config = dict(
    model='text-conditioned spectrogram diffusion model',
    dataset='phrases spoken by 400 fixed synthetic voices',
    train_examples=39062,
    n_mels=64,
    hop_length=160,
    input='log_mel',
    spec_augment=False,
    win_length=400,
    conditioning='text',
    arch='unet',
    objective='v',
    cond_dim=192,
    tokenizer='word',
    vocab_size=208,
    text_encoder_width=256,
    text_encoder_layers=8,
    text_encoder_norm='layernorm',
    text_encoder_norm_position='pre',
    text_encoder_activation='relu',
    text_encoder_mlp_ratio=4,
    text_encoder_head_dim=64,
    text_encoder_fused_qkv=False,
    text_encoder_bias='none',
    text_encoder_qk_norm=False,
    text_encoder_parallel_block=False,
    text_encoder_inner_norm=False,
    text_encoder_drop_path=0.15,
    text_encoder_positions='rope',
    cond_dropout=0.1,
    norm='layernorm',
    activation='gelu',
    pixel_unshuffle=2,
    widths=[96, 192, 288],
    blocks_per_level=2,
    scale_shift_norm=False,
    dropout=0.05,
    attention=True,
    upsampling='transposed_conv',
    init='xavier_uniform',
    residual_init='none',
    optimizer='adam_atan2',
    lr=0.00087,
    beta1=0.9,
    beta2=0.999,
    grad_clip=1.0,
    ema_decay=0.99,
    steps=19000,
    batch_size=48,
    epochs=23.3,
    lr_schedule='constant',
    warmup_steps=570,
    weight_decay=0.1,
)
Rows from block 4 of the text encoder of a small text-conditioned spectrogram diffusion model, named by matrix and row number. Rows with one number belong to one neuron. Each number is 128 + 24 x the weight over its row's rms, rounded and kept within 0 to 255. All counts start at 0. Numbers have three digits each. After the name is the row's rms in percent of the matrix's.
After each neuron's rows are labels from the 100 texts, of 14976, where the neuron reaches its highest value: "tokens" is the input token at the peak. Only what is clearly more common there than usual is listed. The data: phrases spoken by 400 fixed synthetic voices.
# fc1: MLP up (text_encoder.blocks.4.mlp.fc1.weight, 1024x256), inputs 0-85
# fc2: MLP down (text_encoder.blocks.4.mlp.fc2.weight, 256x1024, transposed), outputs 0-85

fc1.34 167:099114129140105084101125105130140086133144112172123129121144117113152075107161162162138095092144127125087112164102162109143166126168094124122118133097162139156107159114124139091125098120115111140153168112129097142129126135115146122094152158091144119092164142
fc2.34 160:091140155101171144122129119154102113098103126129096151097136119153150136164123103103139151134099147167128119139171104133126118138130123108146109087170102099118138102098159118151163137134155104117121110175121162150169165138109165106138126144131185160138106132
tokens: "clock"; "dropped"; "please"; "bought"

fc1.116 154:108119147085151148127145116173102132108133139114061159118105111142128142157155110097096164169091175143156117122135099144115117152120143100177106138145108130156166096119158128156136094116134111119104093124130161127143154143136156157132114130138139118160106146
fc2.116 199:114104127119138121101136102128140107127149127156141138101124114111129135171149016129125113105099137144110130138159150129124094155145121110175115119097140113145094120097169144133125135115158106112150134112119158150144138149114148114141126168118143161116000152
tokens: "two"; "yellow"; "boat"; "sang"

fc1.681 152:127129159152110088088098119137132131121147119167110107144128117104151093112175126170116125070138122132066106174118154129165148117196121133135126148104190128145126160140134128087105109098120131120167150122158120131111120120116118153090136136076142111085118157
fc2.681 149:116100108121184157142131137140136146127098113117139142099144118161121117181125121087136160150119128128163113109170094104081118125088129111131135114115086123128116089107122122161126149139154111120111087108119123132139133150109148120152155124135122120161114129
tokens: "clock"; "judge"; "zero"; "slept"

fc1.333 182:097098133117123098149131157104144150102105166117128148152096150133147092125124114144159141115117135169109117174166099165163114141158107111147153082125129094110143154160155106129143128176166137091146146175146155136133131124105112117114094109145159149099121121
fc2.333 194:158121120109165147172140143150122127136159140153102127116120125123117168156166120082119118158116147115149155113105154126086102130121152076151073098130159135152113097106166160173120119129118121143105130094115175143142146130131131112141114175087121109144106128
tokens: "threw"; "sang"; "new"; "two"

fc1.13 166:114132135075152151132148119168116126117133141118069148136107109145119136154164104094092162163101176129146097106100117135109111164109156113153087132177118146150168098152140134161132116111102101123108100119143159124155152137132141163133117109129132113165104145
fc2.13 197:110110126121136115111125097127133105127149126175141141109129118110135117166142018131124112107106140147106131147171146134128110149154116105164115125099145116133095127089170132119134119121156120108145143132121149154145144155100149110129127163120146154118000165
tokens: "<end>"; "two"

fc1.283 138:121130129184110100133066132114169116129126119154113105145144165076134106093113162130165091099190084126092129154127147126121144104148123127107153120133172104139070138138091140117096109123121140131130148129151089132110099102106125105095152148085129143104161110
fc2.283 121:108115132101156154125179132140132157124108096108144116106144096185137169164182104120115169159118144100150125089140122110124122122115129153136123118116118130125175107159138104146135153128150104114129085112105146126153135143136145145156143084139123107155111146
tokens: "change"; "robot"; "forward"; "cancel"

fc1.416 088:083098149122157135097113132136103146102127113148111173118119121129119134153125115088112143147137121136160136118154055116083120134095104113130108128078110124124143111103093110172111083128185112116089110093123112157160133134119166129141123133140141128132108176
fc2.416 125:129096111132116121119139110139150096138162133148140137102119122108125149154142006137134103100106135126115129138134168128129093163133136126165108117122162119153089144085167146125117135101136125137151139106102158154141131152118148127136107159138142153114000123
tokens: "<end>"; "vase"; "he"

fc1.342 136:117120132108168167101141110155124152116127140128097153112106109150087142159153103078109154156114152104159135101135092133083106147101144096155100123111103128134148080124137123171122101116138118123084099084142143128128145142122162146147108116135122117168108170
fc2.342 176:111102127108130115103140101133139102130146126158135141093121119114142131151143007150122112099094154147112128143157156129145092160145107111171107129112146124152107130092178148123123137111147114111139146110116158146142138159116155124132126168131145142124000152
tokens: "two"; "yellow"; "works"; "boat"

fc1.132 161:122120103195104101103099135078146116134119099141164096130165146130114090092092148144176125117175082127112108121138132098126146116137111140055161134132171126139105150135096134103101163117127151121135157116152047120119111108107122123126160123141123126123151130
fc2.132 169:140114120099160171139143101152120160168134098120125134118156106147125132165164100094101134147089155096141093098120140104103114116127133138151116152115111165122169099150125134136140127105105112161134086114109145103133130180133131167145154098123122101167077152
tokens: "open"; "six"; "picture"; "show"

fc1.603 169:109140143154119114105089119130121096131131117170133129117147121107174074125138138176132119068152132160079122187114155122144178123185102142114125141082154144146119141109125119060136100129094105131152179129112106157140135142121141115107146157071150136095146142
fc2.603 173:085103127107172149090186119128131153122101126123149138093128120147105179168132093095124170163109124113150147068159093123113097155100126133140114119131110102131118081134151124160117139117154125104139091093156127139147139128118157139164124081159146132152098156
tokens: "clock"; "judge"

fc1.179 117:107126146093147155125152123154103145111120131114082157136115102153131138157171104109104163159099166116156122106145083136106125142110129105156099134140110130161163100152134128161140118117115108125106111100117155125138143135123147149139119116146128117141100145
fc2.179 165:122105119125141123099121106137139107134149125171138143099124128103138127164139029137127108101102142146116128142151153130128102155148120107162116119103153132148097132084171138127129127113145107108144139117117157151147141157116145115127118169125138141126000148
tokens: "<end>"; "yellow"; "two"; "boat"

fc1.473 137:104116125102163163123159127162103120112125131127087157117110102149115145167142088092107155158100171139165117100120109138096126156103147109143102138165113127144165099146137149169136138115103107116099093111131153112156165132133133158146111129154135118166089162
fc2.473 182:111103127128126118105134103130130114123149130162142144099124126115142121150139015139121111109109144136106137145168152129132105156148121119173118121088139118148096126085166137123124123120157117113150144129122152153133132148107156116122121170122151153115000159
tokens: "<end>"

fc1.527 173:116145167148107087105103115150131116113139119155122117128143115115191101115164132172122109085127143147075114191135152120170160127196137120149133134109163121154129156129124116081094100117122113117153158141141114139132118123112137135079142146073138134079130163
fc2.527 177:113074107104178166102159121138157141117123113133155138104141131137107133164145114084127147152105135126159150093155098110080114148093119109141111119114115127148111076102145138166160147124170125124145117095120137127133130142122152117155138145158129106166116147
tokens: "clock"; "judge"; "zero"; "where"

fc1.398 189:109134138153103092106102122127118121138131122165144127113139120087156078107143144174155097092156111148075133176128141118161160134168098126111138129082165118132104163109131116082123106123112114129139194134130102155127119133104143100097146153089150135069152134
fc2.398 149:087107126099155158094182119140125146106108116117128130099129120149115145161122083104119150182097139111149140070152098117108073159090137134176118108140103118119149095114159140160138140121160117122124078122106140120150154145126153134170126118146151134172068158
tokens: "clock"; "dropped"; "judge"

fc1.27 101:116158166118114128127099155151107159113097172123118138149081146100158092121143128139146135115141130183125151173165080147143149123134140088121140113072109134110143119113114103126105085156134114123085139141140151158115142111119154131118069133103140153112119141
fc2.27 128:136096107148141133110141100120145111144164136172150146106107136129122144153143000121140115119106138121115128113136162136117096156135124117147120132125155126147083135105159143142099139109162146128148139097115151137140120140105133118138112155130123140135000133
tokens: "threw"; "new"; "sang"; "two"

fc1.215 180:122131102182097110109096120127092118147128104134176107140158113089133112117082118134137076088135074132112138149145157102137181084142111151123144144107160128096098147138089133093146146113135163143141164138131094130103094115129108107130156142120123131116114132
fc2.215 208:144133129111165173157153134131143148149128110098128119151149123152105133168150093109123163156131142120151108106118132100109117117096166155107129141142108138137153112152099111132129151109090123137124079116126119081115100131132111176158148088131099104155097124
tokens: "robot"; "cancel"; "change"; "box"

fc1.206 132:107080160126112112154122144120137129086113178117120123114073151110179136122122128142150109120126125157100145127181127182168114131152122088126142089128133117122120145124138151124153129154170112107158137159120151156147161155136148121120073165142163173111135118
fc2.206 175:128112124097150141152117138126157138116129126154115152109121145137104141156147095093133124144087143147138143132145128137104097164119123090162114094122145106114093111106166135174111130156178119092109142134140172151141150140099150121127111160091138156138096134
tokens: "threw"; "new"; "sang"; "two"

fc1.130 169:124125106198088094105093117091147122137120100147153120124160135103111102060083142136171098103168081105119121126125132106122129105139115147077165137140154119117080178121084146114112131105131162128153164109154053133122108109104111104122152132120117124116148115
fc2.130 154:145129117105176178137161120145116128135133101110134136135136086153126136165144063098118160162111136121147089096124134115099110122107133136153138158121121140144170101146118122147120151093111111126104093097133125097150140159124120158163134087119127085176074140
tokens: "open"; "six"

fc1.591 137:127109150146113115146132166102150168099090153140106134108108159109134153119105132137138123120136117131113162125163102149130102168141129091138132043102121104128119142142143139157120106181174133099095150150132129161153157091117146106121107138103124161110147125
fc2.591 154:113086105099139161135152141126193173153128139144138128120107172137087157147168101111138135170097151071133146059130127138107060149114119103121086136164137127160118113114147145160086133123140125120133112068127172123134131140112131131132119159121106129147094136
tokens: "threw"; "new"; "sang"; "two"

fc1.217 171:118112086186106116109111135120102140154134094127177120124161117118119113123086113135146087091141061115117139142148162101137179078127121167101160152109143136109105151130072124094132149113134174149157154135125071124097083103128102116136157132137109130122118137
fc2.217 199:158135127126146159152152134125153149166130107099127125156152130152114128155141069115120173153121146121140108105124129106108109129108167153116128159150099140136167112159104114126123145099113112150109082117131128076125103134129114186149142088137106093150069117
tokens: "robot"; "change"; "cancel"; "garden"

fc1.538 222:106126147136106105105102109132125095124131109171134128105141114091183094115144144187142104080149126162070120170138152114158160135177088125123132139086160118145116147101135144070146109119121108120156174120137113157143135143119154107102148166096154134083137141
fc2.538 195:119105134104167161115193131127134148114115109108114143100132120161101165177147081094108157177094122105170164073144103126111088159091147113157107108147101108119136089115144133173108121122155137117116085124114146135138144132139153132153121122137134133150076143
tokens: "clock"

fc1.489 190:146155112153115130091088110130111080138145108154174109131151121058129096106097129119134069106137106137128148170133176113122166105124125153130123138087182141085101142115107115097132107112131157138119150134106116121124118104137122109127147175111131122126128151
fc2.489 215:112095145130143153139172129125156146148097121086127118143142136165134130144141087133127176155136117128140096089143111118137110136117140158102147170163108118162158123172094123124126151075126116120164091109156108097114081145128125187155136080144125111136085139
tokens: "robot"; "cancel"; "change"; "box"

fc1.227 177:101136131148117112109092110130118091138139114165132122112154123095158063124120130154142106084144119130083106179100163109136162136174095137114134129089154140135109147086129122075134107126108122137139164125137105161134119150106144100117152178077155127105128129
fc2.227 171:097102149110169143117188141132130157117100114112124135108129104167110169165151084105134165162112135128161156086156095131114083161106140111152118120156103093124136097140161114177138123125149126104132096134139139125149146125123146130148133094121150141150083149
tokens: "clock"; "dropped"; "slept"

fc1.350 209:133125099184112115080084123128097113137154109137177110135151129082117109116089133124138061100128083128124157151150167114128173095140111159112132137083157131091096148112086125094121143124154159141136155144124082120114094106134107108125148141119118116119133155
fc2.350 217:135125147118142152159157135129151157164112104096125123165148133167131129147150091131120176155109143136144105111131123117137113125121154155113134162151100141145165114157115109133128148096098109136146083118136136074115099126135105186146149082131113100144097131
tokens: "robot"; "cancel"; "change"; "box"

fc1.152 133:126107173133111115153130141143117119086096180141105125094082132131156122106145132150143120112127151143105145144158093188165139127166128098144134086097128101136135147112154110115150084161145129093119141142130147177147153125113145125099072155096140168110142134
fc2.152 152:126099127114156146137121130093181146113137138140128150105103168129108139149141058089143125143092124126144143113153134126086076165131126102157124098119148093126107102117165127178111140141194126107120138127143164140132137139096151122135097153099136152137030131
tokens: "threw"; "new"; "sang"; "two"

fc1.338 158:132140133163090080140102131099141116128121115142161102134151142114170103096121153165165100084169109162079123146153130117165141099162119153109167134112139120122100165127097142077133137113133137128173162122151090120112106118113114128100149137120129141078145138
fc2.338 162:134099106121162177122167117125136160150127108119155117099154127135101144163135110082115153155117122066147150083118148106089119103102140132127109125126124149129151091135103154152129139130113139152126110105097135117132114137138141150166151117140107101177089127
tokens: "robot"; "garden"; "change"; "forward"

fc1.710 122:091116141143120125126098153111106136084066132133119150120129157162146103117127146145160128105156138162122125138168066117127141133119100118102156083128133107142127142114121118138131146159136119100120143132139111155147138131093147100117120114122147152112148121
fc2.710 100:182115094170126143151121108121151122143169135155153127124118120115107153155118014133118105137151107105131136120102181128108101118103151126141128142139178144127089153109131147148100163115107141143123139113102120114109116114146114118151107154131112134147000095
tokens: "<end>"; "nine"; "warm"